A small autoregressive pixel model, trained from scratch: layers 10.
Rows from block 4 of a small autoregressive pixel model, named by matrix and row number. Rows with one number belong to one neuron. Each number is 50 + 10 x the weight over its row's rms, rounded and kept within 0 to 99. All counts start at 0.
After each neuron's rows are labels from the 100 images, of 14976, where the neuron reaches its highest value: "strongest on" is what is common among them. Only what is clearly more common there than usual is listed. The data: cartoon faces.
# fc1: MLP up (model.blocks.4.mlp.fc1.weight, 1152x192), inputs 0-95
# fc2: MLP down (model.blocks.4.mlp.fc2.weight, 192x1152, transposed), outputs 0-95

fc1.111:59 60 42 57 59 44 43 59 54 63 45 30 64 62 61 50 63 52 44 55 54 49 50 58 30 57 63 43 49 53 27 43 49 46 52 57 46 62 47 53 53 60 55 61 43 50 38 45 68 63 43 41 55 54 65 75 44 69 61 54 43 50 64 52 54 47 56 45 36 57 35 57 43 62 44 58 65 51 46 26 57 46 38 55 45 48 45 69 33 51 62 38 58 63 56 42
fc2.111:39 41 68 50 59 63 50 49 52 56 56 44 53 49 50 39 40 61 66 47 42 54 55 38 56 48 44 55 49 32 50 65 68 53 55 53 59 54 51 45 58 41 60 44 49 57 51 59 44 56 43 46 62 61 35 58 65 54 53 29 39 61 46 52 44 56 27 43 62 40 49 42 49 43 36 70 41 69 31 42 49 45 48 46 45 77 65 49 36 40 52 54 61 47 43 63
strongest on: laughing

fc1.323:49 60 46 48 51 44 58 62 44 51 63 44 48 66 45 50 63 64 52 56 49 53 58 55 54 66 37 58 44 52 58 47 55 54 65 69 40 65 59 50 50 26 57 54 72 48 58 61 36 54 29 45 42 64 51 56 44 59 53 49 47 60 32 49 36 40 48 48 38 55 53 44 50 32 47 46 47 68 39 65 76 44 45 43 50 50 39 52 50 34 47 50 54 53 58 74
fc2.323:37 53 42 31 54 40 48 56 45 55 44 49 46 54 40 47 55 43 41 39 52 41 31 52 56 33 51 48 48 28 32 52 38 49 47 42 27 46 61 64 69 63 36 57 41 61 47 48 59 63 63 42 61 39 46 55 62 40 43 30 48 45 45 53 42 49 37 65 63 62 48 56 56 58 42 52 35 54 65 45 42 63 69 51 38 51 43 58 66 48 41 47 64 52 53 42
strongest on: looking left

fc1.205:45 44 57 47 53 46 60 53 48 42 42 47 45 51 67 68 75 50 40 64 49 52 40 37 62 68 53 50 62 48 55 61 45 52 51 46 56 55 36 42 54 32 42 27 47 48 55 64 54 48 61 45 45 43 56 41 68 53 29 31 45 51 73 60 65 62 38 35 65 51 67 61 41 46 68 58 50 56 51 57 59 40 42 59 50 49 44 54 52 41 70 47 46 62 43 54
fc2.205:38 62 52 49 67 36 62 48 49 38 47 40 56 26 53 41 40 50 51 38 64 49 47 61 45 42 46 54 49 53 31 33 47 46 65 56 60 54 61 45 42 36 71 54 57 48 24 37 55 49 40 56 46 45 47 64 48 73 50 61 68 56 40 38 34 35 41 59 39 49 49 36 56 34 54 43 38 61 45 40 43 65 39 42 50 54 49 47 58 35 53 40 56 51 39 57
strongest on: looking left; beard; pink face; orange face

fc1.631:41 31 49 53 52 46 51 44 43 45 41 67 51 39 54 51 38 50 46 56 47 39 60 53 45 50 39 51 43 46 32 54 49 45 56 35 35 37 62 36 65 31 57 54 43 43 40 56 31 58 75 61 38 60 60 26 44 63 55 57 43 59 50 22 40 33 45 69 50 51 59 46 55 57 52 59 46 50 40 46 65 49 49 57 30 42 60 38 39 46 57 54 36 62 45 61
fc2.631:35 42 39 68 41 33 56 34 47 51 54 42 48 49 28 63 44 61 53 42 57 55 42 62 39 41 60 53 45 61 57 64 30 44 44 48 54 51 46 47 68 50 39 43 47 44 43 50 36 50 51 53 60 63 41 60 54 39 52 50 49 58 43 51 51 50 46 52 44 37 52 52 44 56 64 40 53 55 69 44 39 62 64 44 49 43 25 58 58 41 63 50 38 26 43 42
strongest on: laughing; teal face

fc1.19:48 45 39 60 48 59 50 42 55 29 47 56 34 44 55 54 55 47 44 51 55 42 30 50 72 29 56 60 50 62 30 53 57 53 57 46 70 49 66 57 40 48 53 44 65 28 50 63 60 53 47 46 62 38 49 47 41 47 43 44 58 60 59 69 43 54 32 58 46 65 66 59 60 57 48 57 48 64 44 46 38 53 40 53 60 42 63 52 72 63 41 39 40 44 39 51
fc2.19:48 53 32 52 55 63 41 61 56 40 68 38 50 46 49 52 47 68 55 54 62 46 67 65 50 39 49 60 50 71 46 40 36 54 72 59 43 51 51 53 34 33 54 37 38 45 48 51 41 54 54 42 60 22 41 46 50 44 63 37 60 67 64 57 60 58 41 60 47 49 67 54 39 59 50 61 52 64 74 29 40 46 63 57 51 35 47 59 52 58 50 53 39 30 57 56
strongest on: grey hair

fc1.395:85 48 49 56 48 48 44 51 51 53 53 56 55 35 48 43 54 53 37 60 57 53 41 43 40 48 55 39 56 55 46 51 58 60 33 61 57 52 37 60 54 45 49 38 41 56 18 56 50 53 56 52 43 40 47 46 27 41 34 60 58 47 77 63 50 57 47 49 66 54 44 61 40 37 48 55 42 41 60 40 56 51 51 47 52 58 35 41 39 69 64 53 40 60 73 46
fc2.395:49 32 44 56 33 51 64 41 40 22 58 38 65 67 55 60 61 56 43 51 33 59 50 54 53 47 38 49 42 44 57 38 60 49 43 49 50 42 58 58 51 64 35 51 63 64 47 44 57 59 45 49 37 40 39 65 37 55 66 32 67 65 39 52 57 61 52 52 41 61 55 52 59 45 55 65 75 51 34 57 56 53 59 33 51 55 58 46 37 45 57 42 58 41 53 56
strongest on: pointed hat

fc1.230:57 50 57 54 53 50 31 78 51 39 47 57 49 48 52 49 57 47 41 50 51 53 53 52 57 56 53 48 55 45 47 58 35 39 40 60 45 47 46 49 43 44 44 40 43 45 56 50 49 45 56 38 60 28 56 61 52 50 47 36 40 42 68 64 59 41 57 57 36 46 43 49 76 66 51 59 39 50 47 49 56 73 46 40 44 42 39 48 46 49 62 62 61 53 49 52
fc2.230:50 53 38 69 52 43 48 49 37 45 60 30 32 59 53 41 52 43 62 64 41 33 78 54 55 57 46 53 68 66 43 48 48 66 46 56 59 59 41 47 29 63 43 51 66 74 53 50 54 53 46 45 45 68 44 35 44 52 52 52 54 47 34 38 48 43 46 53 65 40 72 42 30 43 60 62 28 54 69 56 63 40 56 52 56 53 38 56 46 45 56 66 31 43 41 66
strongest on: orange face

fc1.198:45 73 60 55 58 43 31 38 43 57 50 50 39 45 47 67 53 45 43 45 47 53 56 66 59 51 49 63 42 61 55 63 53 30 46 53 53 42 55 46 38 57 67 49 53 46 47 39 56 43 63 52 63 52 37 52 57 44 62 50 59 52 58 53 48 58 46 37 51 33 49 69 44 63 64 25 43 51 39 60 58 47 45 51 40 54 36 52 60 41 57 48 56 29 62 45
fc2.198:63 35 58 44 64 48 60 42 59 42 72 65 39 31 34 57 39 50 44 50 31 43 48 52 53 49 48 61 40 44 41 36 43 50 56 50 54 47 25 36 64 63 55 43 49 55 44 46 53 54 50 66 39 45 51 47 51 32 59 47 54 62 47 49 51 43 47 42 51 75 50 47 50 56 52 51 55 52 47 55 55 64 42 46 49 56 62 53 48 52 48 52 57 47 77 62
strongest on: orange face; a mohawk; blue hair

fc1.406:51 82 56 47 43 38 59 46 39 66 52 58 56 41 49 57 35 49 48 40 48 41 41 58 48 40 49 52 47 68 54 52 63 43 61 44 39 48 59 40 47 51 45 46 38 52 46 50 47 53 55 64 69 40 61 41 53 42 48 46 60 72 57 59 45 52 49 47 48 37 61 47 54 62 62 30 53 56 51 50 52 45 62 66 55 39 60 50 31 57 85 52 48 43 48 71
fc2.406:62 42 46 50 56 51 54 59 73 46 60 43 54 52 58 44 53 46 46 41 55 40 33 41 52 51 67 63 44 35 51 64 46 50 31 59 42 60 35 61 57 51 26 72 48 42 50 51 55 39 55 48 31 33 33 49 44 47 47 51 47 32 36 50 35 56 50 48 28 40 50 67 52 66 49 63 47 48 44 71 49 63 50 43 36 43 58 67 50 27 42 55 44 46 50 36
strongest on: orange face; grey hair

fc1.697:64 37 57 45 55 52 59 57 59 52 67 62 42 37 51 58 57 56 48 59 68 61 49 51 46 40 22 64 49 62 39 57 46 50 58 49 41 54 45 55 50 55 51 55 55 60 47 53 41 50 71 72 54 60 43 54 47 61 35 63 66 45 47 62 35 43 53 67 42 65 44 42 68 46 46 41 30 56 37 37 49 77 49 49 58 68 63 56 40 55 57 43 55 64 46 56
fc2.697:57 45 44 48 44 40 59 38 45 33 42 50 61 48 55 49 45 44 57 37 56 50 39 61 44 41 57 34 47 35 46 37 32 32 62 41 38 51 51 57 37 57 28 45 56 31 77 49 52 52 59 42 52 39 50 55 40 33 48 46 64 48 50 59 44 69 36 51 35 28 60 47 52 53 45 34 49 52 55 69 51 43 67 43 65 49 47 58 54 56 42 36 48 51 64 54
strongest on: white hair; blue face; spiky hair

fc1.566:42 61 33 37 38 59 45 58 52 44 45 66 50 29 49 52 38 40 39 63 41 42 61 43 35 60 59 58 69 59 57 41 53 43 64 61 45 45 47 41 54 45 54 30 44 41 42 78 41 59 57 42 40 47 51 52 47 44 45 62 37 35 47 59 56 57 59 25 54 48 43 53 38 68 32 54 61 40 66 67 72 44 51 51 58 63 60 62 62 60 67 34 49 42 47 41
fc2.566:55 37 48 55 65 45 69 57 40 49 61 60 43 22 52 49 46 61 58 55 52 57 47 56 38 58 46 51 58 43 31 53 44 47 49 46 46 60 54 51 50 69 51 76 50 48 42 44 62 54 46 54 53 38 67 72 47 40 22 55 76 65 47 55 64 70 42 55 56 65 31 54 48 48 24 41 66 45 48 51 37 57 40 45 59 52 52 38 54 23 55 59 39 59 67 46
strongest on: orange face

fc1.371:49 53 45 54 59 47 53 54 58 42 52 55 76 30 41 58 45 44 62 57 57 65 45 58 66 53 37 59 41 56 35 46 39 53 60 44 19 64 42 61 52 41 59 41 56 55 48 53 48 48 41 43 43 55 46 56 45 66 37 58 50 38 42 53 43 43 39 40 56 68 42 36 44 47 57 45 35 53 48 63 59 52 45 57 38 31 55 60 35 42 45 55 45 61 47 59
fc2.371:35 43 62 65 59 50 40 38 34 32 41 49 43 41 47 49 66 38 61 55 33 69 63 37 51 40 61 31 53 48 52 41 23 51 53 43 58 56 46 44 51 37 51 43 36 62 52 43 29 70 51 54 53 58 59 50 39 47 38 48 48 46 40 52 65 55 43 53 45 39 66 46 29 44 46 37 62 59 63 49 50 36 56 60 49 51 49 55 65 41 58 59 48 61 56 52
strongest on: looking left; orange face; surprised

fc1.401:63 47 50 50 43 62 47 36 55 43 53 37 61 36 44 54 47 46 54 50 63 33 27 55 61 43 41 51 50 46 51 41 52 33 55 46 71 54 43 45 46 61 35 40 37 39 42 49 57 42 64 42 48 39 58 53 38 63 49 57 51 49 72 49 63 54 45 49 50 39 58 52 59 45 37 54 58 57 36 55 52 53 33 60 35 50 33 51 63 56 63 59 43 62 64 45
fc2.401:48 47 50 62 68 52 57 29 38 50 58 50 62 63 49 42 70 57 46 54 46 48 58 38 34 45 48 55 60 49 61 68 20 62 53 55 53 62 49 42 40 36 33 33 41 56 48 55 63 43 47 45 31 42 52 47 55 56 65 60 49 58 53 69 40 72 48 55 33 39 44 55 31 33 52 54 52 55 32 66 54 59 42 53 38 49 65 49 58 46 57 57 55 43 54 58
strongest on: pointed hat

fc1.387:67 44 64 43 49 46 36 44 49 36 45 56 59 42 35 59 56 51 27 72 39 42 35 51 38 47 45 44 54 54 46 44 28 38 38 42 61 47 43 55 46 50 51 66 57 67 28 70 31 49 61 47 49 52 48 36 53 48 39 37 58 47 67 47 48 44 51 51 58 61 62 44 31 54 43 51 46 51 62 61 60 55 42 43 56 61 43 37 32 51 44 44 40 59 58 43
fc2.387:53 39 48 54 56 52 51 59 37 47 66 31 64 68 47 35 39 64 57 61 58 64 42 30 52 43 68 41 25 43 63 45 46 48 45 55 50 62 38 65 47 47 40 49 36 57 42 57 40 46 44 62 44 53 39 44 34 44 52 62 50 75 41 52 61 68 48 40 60 44 46 49 52 44 58 63 39 49 50 71 60 51 52 46 51 41 52 50 47 40 46 58 52 46 71 46
strongest on: pointed hat

fc1.521:29 73 42 48 38 58 41 56 39 52 63 56 56 29 43 45 57 42 51 42 42 40 65 66 40 50 49 56 43 72 31 35 53 43 48 55 47 47 45 50 51 20 49 60 53 61 40 52 70 44 52 48 63 52 51 51 36 38 51 46 52 42 62 70 58 47 67 71 60 50 73 34 52 52 50 36 37 45 57 39 50 58 68 64 55 49 48 50 49 54 51 54 54 59 41 52
fc2.521:56 38 57 50 62 55 46 43 66 48 53 49 58 36 43 48 43 52 34 58 46 70 28 53 58 47 39 61 32 45 55 54 55 46 43 61 60 44 44 56 53 52 54 54 50 47 60 46 38 55 59 72 44 39 41 55 49 41 62 53 47 41 51 42 27 65 64 49 42 47 37 59 52 69 50 41 49 49 30 61 46 71 48 38 57 39 68 63 43 39 58 65 47 60 50 46
strongest on: orange face; blue hair; bald

fc1.676:66 63 49 60 57 59 34 71 62 50 67 35 43 43 81 65 41 62 51 76 55 78 48 54 57 42 47 76 54 62 42 53 53 36 56 60 51 47 55 58 47 52 43 62 37 51 55 49 53 40 62 57 61 48 35 43 70 50 42 55 56 44 64 64 41 49 49 47 48 42 57 53 58 58 33 43 67 63 66 39 53 64 41 47 52 58 51 69 57 46 46 45 37 63 30 43
fc2.676:44 37 51 46 55 52 67 20 51 48 50 39 46 75 27 56 48 40 64 48 61 37 77 42 50 55 44 30 49 49 56 37 49 59 62 48 52 60 40 50 49 58 42 44 40 54 59 57 52 53 41 34 51 43 47 45 27 44 55 41 41 42 49 57 59 60 65 35 70 54 59 53 54 47 56 51 38 30 41 36 53 55 58 43 45 49 33 38 38 40 42 46 55 50 56 57
strongest on: grey face; sunglasses

fc1.235:54 55 44 31 57 39 33 60 56 43 56 40 47 35 40 52 39 51 53 66 63 57 35 40 31 46 37 59 64 46 37 64 60 50 44 46 34 57 38 50 39 46 52 30 51 27 51 45 39 52 47 52 58 39 46 48 51 40 65 58 56 46 53 67 62 52 51 37 41 65 49 54 67 51 53 35 53 52 67 39 41 60 43 55 38 47 36 46 51 54 52 42 28 50 36 39
fc2.235:38 33 34 25 63 58 53 33 46 50 52 57 54 58 34 43 67 51 54 48 43 46 47 46 51 39 59 64 51 42 65 55 61 58 46 42 54 53 62 48 51 53 38 42 53 59 40 57 50 48 61 55 33 58 49 57 63 45 53 36 41 36 47 69 44 53 44 45 64 43 58 37 52 47 47 53 46 59 44 35 51 57 58 51 47 25 68 46 27 45 64 63 53 48 45 48
strongest on: green hair; long hair; yellow hair

fc1.404:65 46 47 50 46 45 64 43 50 42 60 27 47 42 56 66 48 47 44 54 42 64 38 47 57 63 53 60 50 39 36 44 53 46 54 57 52 54 48 42 54 40 61 55 46 53 46 65 61 42 42 49 46 59 64 64 51 68 34 63 49 34 45 37 77 41 62 44 56 45 54 55 54 59 34 38 46 67 52 41 46 60 82 56 55 64 62 73 43 47 52 30 43 43 38 53
fc2.404:54 43 59 42 46 44 41 56 48 45 57 67 51 57 41 57 45 61 46 35 48 55 55 42 52 56 44 49 64 47 64 52 56 62 40 53 35 41 63 46 57 60 61 50 59 54 45 41 47 58 36 59 64 24 61 59 52 49 61 42 55 43 43 52 73 56 41 41 58 50 45 52 48 44 60 34 35 54 67 43 52 24 18 47 45 40 28 47 53 51 47 62 27 60 54 43
strongest on: grey face; sunglasses; blue hair

fc1.296:55 62 58 60 54 37 55 56 39 51 51 61 41 53 60 36 27 48 38 38 46 62 50 58 48 34 43 50 40 51 68 39 43 49 29 46 33 48 49 47 41 54 60 68 44 55 45 51 44 54 30 60 50 72 55 41 41 62 62 48 35 58 38 39 57 14 64 33 46 54 58 60 53 45 39 52 52 54 56 56 60 70 61 65 28 48 54 32 58 51 61 56 42 47 61 66
fc2.296:54 52 36 58 47 36 50 56 56 38 62 51 48 21 61 57 56 41 52 36 41 58 62 46 37 62 55 37 45 37 38 62 45 42 43 50 68 52 64 61 58 50 71 57 56 50 48 55 41 66 40 64 48 40 41 66 50 53 75 52 38 55 55 38 36 46 55 53 40 56 44 50 38 37 50 46 59 47 57 55 52 51 36 51 54 60 43 46 44 35 55 61 35 36 57 49
strongest on: laughing; teal face; pink hair

fc1.630:53 52 52 60 53 48 32 60 60 67 47 36 35 58 56 66 53 31 37 52 39 52 51 41 52 62 49 41 56 39 60 57 63 52 70 39 42 41 56 43 59 42 68 43 39 53 75 45 58 48 42 58 49 38 53 56 42 51 42 41 24 49 36 45 57 45 49 56 45 62 38 49 73 54 48 49 52 58 36 49 52 61 50 38 62 43 40 57 53 33 43 40 36 43 62 53
fc2.630:50 50 53 65 59 55 53 44 45 41 42 65 47 47 59 51 51 43 44 46 55 50 46 59 38 48 41 67 67 64 39 62 50 46 26 52 60 47 58 54 47 53 52 47 73 51 53 42 47 62 43 46 45 50 55 57 59 50 57 52 61 41 66 67 57 72 54 50 53 31 56 45 44 29 59 34 47 57 41 47 41 37 73 29 51 52 41 66 47 50 45 65 34 68 51 57
strongest on: pointed hat

fc1.78:42 60 68 48 53 40 47 49 51 32 38 38 52 43 70 59 51 53 64 47 61 67 51 35 52 58 53 42 49 66 33 41 42 41 49 58 79 55 61 30 58 44 49 52 49 36 54 56 50 50 36 59 59 56 48 42 51 59 60 48 49 51 48 51 66 58 62 50 64 51 56 60 45 44 36 45 48 70 54 47 39 44 75 57 30 52 42 50 59 45 39 55 38 42 51 52
fc2.78:41 49 50 57 52 39 48 46 42 45 58 57 52 62 47 50 43 52 49 36 39 77 58 46 48 55 56 52 54 58 67 43 57 65 69 47 46 42 51 55 44 53 52 49 55 53 55 43 52 55 38 64 87 43 59 53 49 43 49 49 51 57 42 56 52 53 48 42 38 42 58 50 62 59 43 78 56 35 50 50 45 52 54 57 47 39 31 59 37 30 54 45 47 54 42 42
strongest on: grey face; green hair

fc1.638:54 53 67 48 53 41 43 67 40 51 44 59 45 28 60 54 60 64 56 39 46 53 59 48 53 45 53 36 59 47 44 55 40 45 46 67 55 52 47 50 43 25 48 51 59 64 34 51 63 50 27 61 71 61 41 38 38 66 24 44 40 50 44 55 55 48 59 39 46 62 65 44 47 57 44 59 43 47 35 51 40 48 61 66 53 54 60 54 46 51 32 49 62 45 58 40
fc2.638:61 41 37 36 39 69 54 44 56 52 43 37 66 55 51 53 55 46 48 48 39 51 57 43 45 54 52 56 36 49 55 46 62 59 33 46 40 27 42 53 42 65 62 56 56 66 58 28 45 50 57 51 45 40 48 74 56 52 45 46 42 49 47 60 54 42 28 63 47 35 44 64 49 53 41 59 41 43 66 30 51 62 64 47 40 44 51 56 51 52 38 51 23 49 42 38
strongest on: grey face

fc1.756:41 46 55 55 47 52 47 47 66 44 56 35 46 53 59 53 44 61 72 61 43 53 67 67 48 54 39 59 39 59 43 42 55 52 48 54 55 47 46 65 51 49 60 46 58 35 45 39 46 52 56 46 38 64 28 54 42 48 59 38 76 41 39 47 36 66 48 65 41 52 49 36 64 52 57 70 63 49 51 46 45 44 55 48 55 70 65 32 32 61 52 51 45 57 54 41
fc2.756:67 39 33 45 48 51 51 61 66 54 37 68 51 43 49 60 54 56 47 46 56 43 61 56 47 67 44 40 32 57 32 36 58 44 62 46 44 59 35 40 40 55 57 44 48 47 72 39 57 75 34 52 61 49 44 43 49 50 46 50 39 44 59 36 52 44 38 61 49 58 50 75 68 68 61 53 55 43 62 35 45 43 52 59 49 51 34 48 45 50 45 63 65 53 34 55
strongest on: grey hair

fc1.680:37 65 55 55 51 41 47 70 66 64 50 43 45 49 57 38 34 46 37 63 52 55 40 33 36 61 65 55 40 56 49 40 65 49 75 47 49 62 50 36 43 48 68 41 51 71 48 46 59 60 43 24 71 28 39 54 54 41 28 70 54 55 41 51 49 51 49 45 43 60 35 64 52 40 42 68 75 68 46 55 42 52 38 47 52 46 44 44 71 57 43 48 62 50 65 55
fc2.680:55 37 65 46 42 62 34 43 64 45 35 61 66 63 34 47 49 58 49 43 51 45 48 59 61 52 38 66 62 36 51 81 51 50 53 48 59 40 51 55 59 55 68 46 40 45 41 40 46 65 49 56 43 58 53 53 64 55 58 35 42 63 71 50 60 61 39 62 62 42 61 56 42 55 57 65 30 62 42 43 49 49 68 47 45 59 59 54 51 35 65 55 54 40 48 69
strongest on: orange face; orange hair

fc1.228:47 55 68 41 50 31 40 62 58 43 74 53 49 50 35 62 55 50 50 55 56 41 60 29 39 37 46 51 55 57 71 49 75 55 50 51 42 31 47 43 75 38 68 58 42 55 58 61 50 41 63 54 45 68 37 60 39 57 54 47 46 51 47 61 45 46 34 61 42 71 56 54 43 49 47 39 53 39 61 48 43 55 62 35 62 41 49 51 40 59 41 45 59 57 40 66
fc2.228:37 47 56 36 45 47 74 42 53 61 35 39 57 67 53 61 55 42 58 58 36 58 47 66 73 39 45 45 67 41 39 51 60 62 48 46 48 44 46 56 62 58 38 48 29 48 40 43 35 47 50 41 54 40 63 66 57 59 44 44 42 46 39 51 56 39 48 57 82 45 55 68 58 51 32 55 46 31 52 56 51 46 54 42 48 25 54 63 62 60 63 53 59 45 57 33
strongest on: looking left; blue face

fc1.61:44 41 55 66 31 61 57 46 48 53 47 51 34 48 48 52 43 31 46 32 58 44 60 35 52 41 36 32 44 64 56 75 53 52 56 54 52 53 54 42 56 38 56 57 46 79 40 53 47 62 51 57 61 48 39 41 50 45 49 40 47 45 58 67 48 50 56 62 56 49 45 45 50 40 49 59 50 52 49 38 62 58 53 37 38 64 36 63 51 41 54 63 42 35 54 50
fc2.61:56 58 40 37 62 45 44 51 53 54 63 54 52 47 57 55 66 40 57 61 37 64 34 45 60 50 50 46 59 43 63 33 37 36 45 62 55 65 57 57 34 44 44 35 54 34 55 51 69 34 62 42 58 39 62 63 59 46 34 70 45 25 56 50 46 53 56 47 51 32 60 50 36 49 57 44 67 53 66 59 35 30 54 48 67 49 44 32 56 58 50 51 51 75 38 59
strongest on: green hair; purple face; teal hair

fc1.677:45 51 59 53 59 51 46 52 46 53 45 61 62 63 36 60 45 38 43 33 58 41 71 50 35 52 30 54 53 48 53 59 51 48 54 50 61 46 59 43 56 31 57 71 51 63 65 34 61 46 44 64 54 49 35 52 45 43 61 44 38 63 57 57 67 51 57 49 36 62 39 43 36 55 49 61 39 46 59 35 68 58 58 59 52 57 45 48 46 44 65 49 58 46 47 61
fc2.677:20 53 58 35 36 64 59 41 38 49 64 41 46 46 56 51 53 44 57 52 65 54 57 56 51 40 43 39 47 68 52 49 60 45 39 58 55 58 40 54 44 30 62 36 49 46 44 36 54 54 63 46 53 33 52 52 34 43 36 63 57 57 48 51 41 31 61 44 39 34 52 62 50 51 27 54 46 46 38 56 42 49 54 48 55 48 57 40 64 49 43 55 44 68 49 29
strongest on: orange face; blue hair; teal hair

fc1.18:54 49 52 67 37 57 42 33 57 54 60 47 67 51 55 47 41 60 46 61 46 44 62 82 65 67 43 52 52 64 68 51 48 61 55 53 45 60 32 44 51 61 55 58 43 33 62 40 44 43 52 54 45 58 48 42 51 74 38 52 51 56 46 63 38 43 67 50 44 61 57 31 48 50 50 68 33 45 49 56 46 50 50 44 69 51 62 74 47 56 33 48 42 75 46 47
fc2.18:53 62 58 58 48 60 49 49 53 44 60 59 37 41 41 27 55 39 48 41 29 49 36 47 52 43 59 73 55 55 65 49 57 39 34 40 65 46 54 63 52 25 50 64 49 56 62 51 34 61 32 38 57 39 53 44 58 39 54 59 47 40 45 50 56 58 44 46 51 42 46 45 60 63 50 34 54 64 33 44 46 54 54 71 56 36 60 44 40 59 46 41 62 47 60 60
strongest on: pointed hat

fc1.129:62 48 40 42 66 53 48 37 55 50 43 43 37 59 56 51 56 51 33 61 43 70 37 45 42 31 50 54 57 49 42 48 60 68 63 68 49 53 44 48 54 43 42 47 52 46 60 58 43 41 38 63 59 39 71 47 49 64 60 59 55 47 46 48 70 59 56 39 54 45 51 61 59 35 47 42 45 56 33 39 54 49 75 58 56 33 43 51 46 46 38 43 46 48 46 42
fc2.129:48 46 41 40 27 43 59 67 51 49 55 48 72 56 41 48 65 65 51 46 51 49 54 53 68 62 65 38 43 26 60 49 47 48 52 49 53 40 72 63 49 60 29 42 68 62 43 51 49 65 49 62 52 33 54 47 51 44 43 48 36 53 47 55 56 51 44 47 45 63 46 45 49 74 43 62 47 50 75 58 40 28 45 55 64 43 44 33 38 35 55 61 61 69 58 51
strongest on: grey face; sunglasses

fc1.692:54 61 58 54 37 33 41 49 45 63 49 46 39 75 47 37 44 56 49 53 51 32 37 49 47 58 59 46 60 61 36 50 71 51 63 43 56 56 44 25 50 44 29 57 52 49 73 63 44 41 56 61 52 28 50 64 34 54 65 52 46 57 44 35 56 57 47 60 44 53 56 43 70 54 32 46 59 51 47 64 42 66 45 81 51 44 67 63 53 49 31 50 45 46 56 57
fc2.692:69 57 50 64 65 42 62 43 51 52 60 36 29 39 49 55 45 50 48 34 53 49 59 62 47 58 43 46 55 46 41 66 51 44 43 48 50 52 44 52 49 52 51 36 60 56 53 45 58 37 47 70 50 48 59 49 40 42 51 55 65 39 46 50 56 44 53 60 59 54 52 49 50 47 54 51 63 55 65 61 25 54 27 66 57 60 73 33 70 49 63 39 49 58 48 43
strongest on: pointed hat

fc1.737:41 39 53 39 42 39 43 44 55 40 56 45 35 32 65 41 54 59 57 33 44 53 53 52 35 50 37 54 44 63 48 72 62 47 51 44 47 64 59 54 59 48 54 35 50 41 31 58 44 47 54 66 48 73 57 46 39 31 45 56 49 44 54 59 36 42 44 31 64 48 48 50 45 68 38 53 33 60 40 58 37 55 54 44 56 56 40 50 47 56 47 42 47 54 77 54
fc2.737:69 40 70 58 55 65 67 40 61 51 53 44 52 46 80 52 40 30 54 36 64 45 59 56 50 33 32 64 60 73 58 58 48 52 53 56 59 53 63 57 57 59 45 39 51 51 53 50 82 56 60 52 44 43 32 47 39 67 55 52 56 52 49 49 38 57 27 56 45 45 54 48 59 37 45 38 50 54 49 67 61 51 46 43 59 53 71 42 61 64 51 50 53 40 50 59
strongest on: pointed hat; crown

fc1.573:55 46 51 44 56 37 66 59 65 45 45 48 58 38 65 52 56 57 53 74 34 55 61 51 45 57 53 57 60 47 41 38 44 62 70 74 35 50 61 60 34 50 49 45 34 37 52 35 56 43 55 59 43 53 51 52 44 66 29 67 68 63 40 62 62 54 57 36 39 53 54 42 47 57 42 45 46 59 51 47 71 47 56 52 45 50 54 53 40 54 56 54 47 67 37 76
fc2.573:53 42 65 55 52 48 44 44 42 47 54 56 43 75 44 55 45 44 45 19 54 56 52 51 58 46 57 48 42 34 57 27 52 56 37 44 34 37 55 56 61 44 39 68 42 37 49 51 48 60 58 35 64 38 57 70 48 48 53 59 47 26 57 68 52 60 47 42 60 34 59 58 61 44 39 46 33 51 50 35 59 44 56 52 58 28 40 64 52 69 34 38 50 36 61 35
strongest on: white hair

fc1.509:44 49 53 47 49 30 35 58 51 47 60 40 53 27 59 52 61 65 64 62 22 86 53 42 46 56 55 37 56 48 40 43 45 41 56 69 50 46 43 56 54 42 47 44 51 61 57 57 61 50 50 51 57 43 60 60 42 68 38 41 55 66 50 41 46 50 63 30 47 62 58 41 45 48 41 53 37 62 29 65 58 38 55 65 37 52 48 44 48 62 45 60 58 64 56 50
fc2.509:64 66 49 48 51 59 57 29 57 53 40 39 57 67 53 68 45 35 50 31 62 48 56 49 45 60 48 35 48 59 37 62 41 54 56 50 42 50 38 60 39 59 61 60 65 40 41 58 45 69 63 61 69 46 57 51 51 45 61 71 42 47 36 50 43 47 48 53 49 41 62 46 60 53 54 53 45 39 67 21 49 62 49 47 56 32 31 57 54 40 43 41 55 25 42 34
strongest on: grey face; sunglasses